python train.py --dataset="synthesised sound scenes: up to three everyday sounds over a background" --n_mels=80 --hop_length=160 --input="log_mel" --arch="jasper" --stem="single" --widths=[96, 96, 96, 96] --loss="cross_entropy" --residual_init="zero_last" --learning_rate=0.037 --orthogonalizer="newton_schulz_5" --epochs=47.2 --lr_schedule="cosine" --adamw_weight_decay_other_params=0.05
Rows from block 9, named by matrix and row number. Rows with one number belong to one channel. Each number is 128 + 24 x the weight over the matrix's rms, rounded and kept within 0 to 255. All counts start at 0.
# convs0: first width-5 conv (model.blocks.9.convs.0.weight, 96x96x5), inputs 84-95, a 5 kernel for each
# convs1: second width-5 conv (model.blocks.9.convs.1.weight, 96x96x5, transposed), outputs 84-95, a 5 kernel for each
convs0.27 [117 115 107 100 151 180 145 148 147 167  97 102 122 121 138 155 153 127 146 103 137 122 118 142  96 139 116 122 113 155 141 129 122  97  59 160 151 133 150 181 152  88 126 141 106 134  99 128 148 167 124 137 151 155 123 116 113 111 151 119]
convs1.27 [114 146 132 132 112 159 116 139 138 186 134 136 111 108 132 179  89 113 126 133 140 131 101  82 111 134 116 123 117 118  95 124 157 126 127 125 138 133 147 140 118 144 147 123 133 138 164 118 128 107 127  97 126  99 133 150 132 148  97 105]
convs0.28 [132 110 108 105 114 145 155 117 104 126 134 153 134 141 113 187 151 149 129  87 105  86  87 116 104 191 120  95  82 104 169 184 141 119  95 145 154 139 143 139 113 122 119 149 127  91 140 147 144 111 133 117 138 136 130 106  87  99 134 106]
convs1.28 [125 130 129  97 117 102 136 145 172 168 145 101  86 113  95 153 108 113  87 120 138 135 125  98  98 139 141 137 110 107 109 116 123 125 154 106 134 116 165 155 178 139  98 119 148 153 141  80  63  88 141 127 127 106  95 139 149 127  92  96]
convs0.29 [ 86 111 127 125 118  82 103 131 179 156 134 118 124 119 116 136  96 147 145 138 106 106 131 132 111 100 114 135 151 137 116 129 138 128 100  98 108 111  92 133 163 139 138 144 101 139 150 124 136 125 141 118 123  94  87 138 116 107 119 144]
convs1.29 [119 118 162 153 173 144 168 192 162 112 103 134 167 177 131 126 115 111 108  72 143 102  90 100 136 124 105 116 124 142 118 130 106 114 142 112 120 114 163 130 145 125 128 116 115 130 146 118 108 113 138 119 110 129 138 105 125 132 103  82]
convs0.30 [156 145 145 148 123 130 121  90 112 113 140 138 138 121 120 145 127 104 143 130 189 109 131 118 125 118 162 140 147 128 132 136 149 113 164 116 142 151 148 126 113 195 107 140 189 100 105 126 107 125 119 111 131 134 119 141 159 132 147 106]
convs1.30 [137 123 130 146 164 103 147 126 175 162 122 124 125 129  89  96 136 126 155 179 154 105 123  91  83 130 114 125 124 133 133  70 104 119 135 181 128 157 114 150 183 149 113 164  76 132 118 118 112 111 163 154 152 139 128 109  70  98 123 125]
convs0.31 [118 114 135 124 155 135  71 134 139 155 119  94 112 138 101 133 105 102  94 153 101  91  89  94 108 116 115 112 113 152 148 110 100 136 130 175 116 114 125 128 152  94  94 111 195  73  87 178 172 124 114 122 120 129 105  87 125 160 137 113]
convs1.31 [106 130 159 137 169 143 153 134 138 147 132 116 178 132  87 150 138 146 139  80 111 149 135 133  92  91 140 123 113  90 138 166 150 148 112 115 105 139 102  71 142  94 125 104 177 134 121 158 156 159 131 112 105 111 114  97 152 137 135 122]
convs0.32 [ 91 136 171 115 129 118  55 112 103 122 144  83 125 124 117  93 146 137 117 130  92 115 130 140 149  77 165 122 147 142 114 109 158 134 144 131 136 124 133 130  84 115 178 162 140 100 176 132  99  92 120 122 108 118 179  95 157 101 101 126]
convs1.32 [ 62  83 139 142 176 129 121 136 142 127 140 160 140 160 152 152 163 134 100  80 172 131 124 105 133 100 115  84 119 175 119 147 152 159 122 141 153 120 129 125 141 143 117  88 102 130 168  76 117 123 112 110 142 112  99 168 160 136 122 180]
convs0.33 [117  96 120 145 130 116 147 129 168 104 121 124 137 153 127 105 121 151 139 123 153 153 150 108 101  98 183 157 125 138 137 107 149 128 135 110 106 126 136 133 150 119 100  86 138 118 129 132 137  94  91 135 144 149  74  95 115 107 165 145]
convs1.33 [170 134 130 118  95 147 167 132 113  89 133 131 163 121  98 142 143 110 149 130 152 146 164 144 156 202 172 167 125 117 109 106 145 141 137 152 153 128 103 119 124 128 119 134 162 124 175 146  86 101  95 132 120 109 118 116 127 135 135 149]
convs0.34 [120 127 114 105 150 125 136 136 125 116 121 102 102 132 159 124 134 141 143 143 117 114 130 104  84 133 130  95 102 138 140 146 141 136 171 173 163 127 131 144 107 109  92  95 101 116 132 115 137 162 130 103 126 129 114 147 138 127 101  88]
convs1.34 [151 114 145 140 114  98 110 106 107 102 143 162 143 104 152  93 148 107 133  92 117 110 107 108 127 157 129 120 127 116 111 159 157 147 167 115 156 146 163 118 133 104  88  90  93 148  88 152 149 130 145 135  92 135 116  92 143 122 112 102]
convs0.35 [105 106 130 114 116 119 140  85 107 121 153 122 110 139 122  76 131 144 147 115 138 153 123 151  93 150 172  72 121 116  80 109 157 144  93  79 131 122 126 105 110 157 165 143 128 133  97 105 143 146 108  98 124 133 137 148 130 142 158 140]
convs1.35 [182 136 113 129 117 130 135 118 129 129 105 131  99  97  96  71 100 132 158 168  93 123 161 126  96 142 123 152 109  88 123 116 128 128 102 142 121  93  95 134 111 141 135  87 118  91 108 103 130 169  96 104 108  99 111 142 164 136 133 105]
convs0.36 [121  92 135 130 119 158 134 138  91 109 161 133 146 109  97 115 108  87 110  94 129 150 136 136 156 129 136 124 104 130 111 100 119 140 138 142 156 123 129 127 123 115  98 134  99 108 110 149 118 117 103  91 144 112 119 101 124 120 142 126]
convs1.36 [100 105 121 174 165 143 144 117  89 112 110 140 124 184 164 156 154 125 133 185  91  72  79 124  97 105 107  95 135 129  87 135 116 103  63 153 168 143 145 130  94 126 128 140 126 120 148 141 129 141 130 118 126 106 116 139 149 180 139 144]
convs0.37 [127 130 181 149 103 133 146 120 135  79 193 143 110 127 130  97 127 126 124  97 105 128 129 136  81 126 149 147 103  62 136 110 130 117 113 161 126 112 131 116 132 156 146 150  80  89 157 136 133 100 109 128 177 176 136 115 105 147 179  83]
convs1.37 [109  78 144 109 102 161 187 177 111 100 141 142  98 122 136 161 150 136 128 130 182 130 149 152 154 104 116 136 141 113 125 116 113  93  48 126 140 156 158 139 144  84 120 173 156 138 137 154 155 124  87  86  75  80 102 140 125 100 126 151]
convs0.38 [111 131 152 137 122  87 135 129 121 163 115 112 150 141 108 135 106 129 110  91 107 109 152 137 112 119 146 125 125 118 112 153 144 158 152 100 127 106 142 169 141 128 116 136 127 101  98  96 121 156 142 155 150 106 109 169 168 143  93 101]
convs1.38 [106 138 147 152 122 168 161 118 107 133 128 158 110 122 106 162 151 133 122 131 180 147 156 120 138 113 111 110 114 121 115 122 151 129 136  99  90 117  84  84 116 149 102 103 123 114 148 178 107  94  95 141 114 113 123 131 129 109 134 129]
convs0.39 [104 135 137 122  79 163  91 127 111 116 160 132 133 159 126 120 117 140 153 159 132 130 143 159 109  99 122 149 145 189 133 107  99 105 120 106 103 129 110  95 113 119 141  91 126 107 128 124 133 114 126 126  94  91  73 181 154 134 123 124]
convs1.39 [ 88  82  95 130 114 116 155 119 129  90  95  93 114 144 118 132  98 113  91  94 117 111 110 138 105 102 121  93 149 141 149  80  78 107  99 120 159 146 135  98 133  84  78 121 138  93 139 101 120 131 165 115 140 124 118  97 111 117 132 137]
convs0.40 [106 149 133  96 147 139 150 113  94 143 126 120 154 147 113 126  97  81 134 147 117 151 106  91 145 160  93 118 117 117 105 138 115  98 155 166 150 108  90 134  98 172 125 154  97 119 124 140 146 122 121 156 100 109 145 131 145 119 159 144]
convs1.40 [105  83 111 141 132  91 122 116 130 110 129 110 139 124 124  90 159 178 147 151 123 116 134 116 140 142 170 146  98 108 149 155 151  98  57 116 105 121 125 125 133  90  78 111 109 135 132 113 134 129 146 116 125 118 120  92 110 110 118 125]
convs0.41 [146 146  93  95 114 122 120  71  98 150 108 157 128  99 146 110 159 104 146 106 121 154 140 119 119 153 122 130 157 137 152 126 130 109 125 140 132 129 105  93 191 149 118 119 110 132 119 114 138 111  93 146 107 160 128  76 165 119 155 146]
convs1.41 [ 93 115 160 144 116 145  82 143 119 120 133 143 111  97  76 131 111 129  96 159 140 108  97 116 107 133 125 141 147  82 154 165 134 114 132 138 124 142 147 136 131 118 132 146 186  98 134 116 120 119 105 158 148  84 112 107  99 111  98 161]
convs0.42 [149 131 116 112 151 111  96 105 103 171  98 142 124 122 146 101 120 122 141 175 106 121 142 123 109 166 153  80 137 121 165 159 123 135 100  52 138 149 113 101 177  59  63  78 159 156 137 103 109 111  78  92 102 108 118 152 128  98 133 145]
convs1.42 [105 119 100  95 103 139 111 131 130 117 142 143 137 125 116 113 113  90 103 111 149 163 133 155 137 147 120 126  94 113 105 126 105 129 144 139  94 116 142 143 156 117 109 111 149 123 103 118 117 121 136 132 178 145 149 110 114 128 110 116]
convs0.43 [158 122 122 115  93 127 113 124  97 120 114 107 113 113  96 122 117 135 129  87 139 117 120 104 117 151 129 127 139 140 144 154 151 153 145 116 128 134  89 126 172 151 119 126 146 133 161 140 149 116 113 134 135 160 130  81 103 127 126 116]
convs1.43 [166 156 126  88 104 153 155 151 158 154 128 152 109 117 105  91 133 102  94 125 146 134 125 129 135 150 117 131 119 117 140 118 102 116 125  81 116 106 125 117 130 150 152 156 137 131 164 119 109 113 136 146 146 134 118 110 121 112 108 105]
convs0.44 [116 129 128 157 149 124 116 115  89 123 105 153 139 125 121 143 144 126 134 116 139 120  90  97  77 112 113 116 134 123 164 149 146  96 123 172 146 116 122 172 123  99 137 152  95 163 142  93 125 173 158 184 153 123 130 126 130 127 110 142]
convs1.44 [137 114 121 136 113 153 128 117 156 161  96 108 128 144 113 130 135 139 126 124 123 101 132 150 113 113  83  90 135 177 131 109 133 138 120 110 125 109 103 115 121 118 110 110 119 167 123 137 119 115 142 124 101 107 129 118 122 122 151 135]
convs0.45 [177 152 126 141 143  84 121 140 147 227 103 122 112 116 150 174 126 131 118 104 151 163 145 126 104 121 121 121 167 115 142 129 136 137 117 123 157 147 109 143 141 108 119 108 152 142 128 135 119 111 129 134 141 132 131 121 142 155 113  90]
convs1.45 [155 124 155 151 117 116 134 140 138 102 163 191 179 120 119 195 177 151 115  92 125 148 128 155 163 169 175 135 121  99  96 145 161 158 125 124 127 152 131  98 121 141  89 121 150 147 162  74 116  99  98 115  99 106 122 140 141 100  88  70]
convs0.46 [102 113 111 114 143 135 123 129 130 113 136 149 122 124 112  70 105 133 132 138 131 126 119  93 125 139 128 121 118 115 129 119 162 135 111 174 134 150 148 124 136 129 105 130 146 158 150 153 145  93 129 123 105 114 132 121 114 150 130 135]
convs1.46 [150  85 111 142  95  95  89 145  72  66 135 115 164 164 149 130 143 141 129 130 120  90 115 136 125 200 192 133 184 116 148 168 125 137 142  92 129 106 105  99 127  90 127  99 185 162 166 141 132 159 148 161 156  94 133 131 178 170 141  83]
convs0.47 [138 131 132 118 129 126 105 138 145 116 114  90 140 142 139 122 109 147 159 175 149 147 131 131 116 174 160 134  99 107 153 140 142 132 147  85 133 146 118 128 178 154 165 121  88 131 128 130 116 113 167 129 115  87  98 146 135 134 127 132]
convs1.47 [137 136 138 139 131 130 134 106  78 123 172 158  87  78 141  93 155 149 145 157 140 156 136 154 161 150 129 136 168 136 152 141 146 125 148 123 111 130 131 125 119 136 135 105 116 171 180 113  93  98 155 179 156 147  84 116 141 122  78  91]
convs0.48 [103 121 102 128 134  89  81 123 184 188  99 107 119 139 152 129 130 130  85  85 153 145 132 121 121  75  97 131 135 129 191 152 105 112 110 100 115 139 143 119 183 129 175 139  91 110  98 113  98 107  97  96 145 141 135 151 128 142 109 126]
convs1.48 [139 143 155 164 127 112 173 147 144  89 142 158 187 168 125  98 164 160 123 130 177 165 149 140 170 120 157 154 138 113 128 100 121 129 128 127 103 118 147 114 161 110 158 139 114 163 158  99 107 105 102  83 149 119 136 120 137 133 123 136]
convs0.49 [123 121 114 151 113 134 122 132 126  96 139 102 129 112 105 172 133 112 123 140 181 159 124 144 108 140 149 114 114 124  97 106 108 138 157  98 154 122 107  94 125 145 142 124 109 129 141 108 130 146 110 121 137 116 137 164 139 121 117 149]
convs1.49 [ 80 133 161 162 147 147 121 115 119 153 139 156 199 174 162  82 130 139 154 152 131 153 144 134 130 146 141 155 125 132 165 158 205 122  89 150 155 117  92 121 143 122 118 116  72 152 152 146 169 144 108 126 151 118 124 114 124 151 157 142]
convs0.50 [111 120 171 175 119 173 129 149 106  75 148 116 136 107 115 163 134 121  79 120 141 122 102 106 102  96 123 110 146 139 138 107 100 122 138 148 144 128 124 108 141 112 140 148 147 102 135 146 126  87 162 151 123  83  80 160 148 149 132  91]
convs1.50 [108 132 108 113 150 125  99 117 145 106 136 131 119 160 121 107 102 103 105 103 101 161 122 133 140  94 120 118 126 126 127 118  99  96 109 156  94 123 127 157 123 151 151 120 163 132 132 117 101 149 171 161 127 146 131  90 104 118 134  99]
convs0.51 [121 128 145 147 115 144 190 222 102  88 140 123 147 126  93 161 144 105 128 118 150 102 103 119 133 151 156 143 122 108 148 105  91 123 136 113  88 102 124 126  86 138 117 133 126 150 121 114 107 127 126 142 116  89 111  73 144 177 153 142]
convs1.51 [136 148 144 152 137  96 110 152 150 137 111 129 117 105 127  86 118 109 164 161  86  72 109 129 132  89 114 139 154 155 160 146  83 110 133 120  92 151 133 149  73  87 111 108  94  80 153 157 123 116 105 111  92 123 154  81  63 111  76 120]
convs0.52 [118 130  92  96 101 110 122 125 161 184 163 125 130 130 149  99 102 121 147 181 118 109 118 107 119 119 114 112 102 141 170 161 163 132 106 128 150 146 124 147 143 135 112 119 161 130 125 119 118 111 100  86  94  93 130 121 124 136 116  95]
convs1.52 [101 127 137  90 102 123 129 125 107 112 102 109 101 109 125 119 142 113 136 131 145 170 140 147 163 144 122 109 106 169 169 172 159 160 154 166 130 143 137 152 115 143 139 142 121 137 131  92 113 114 117 142 176 148 159 165 131 128 104 110]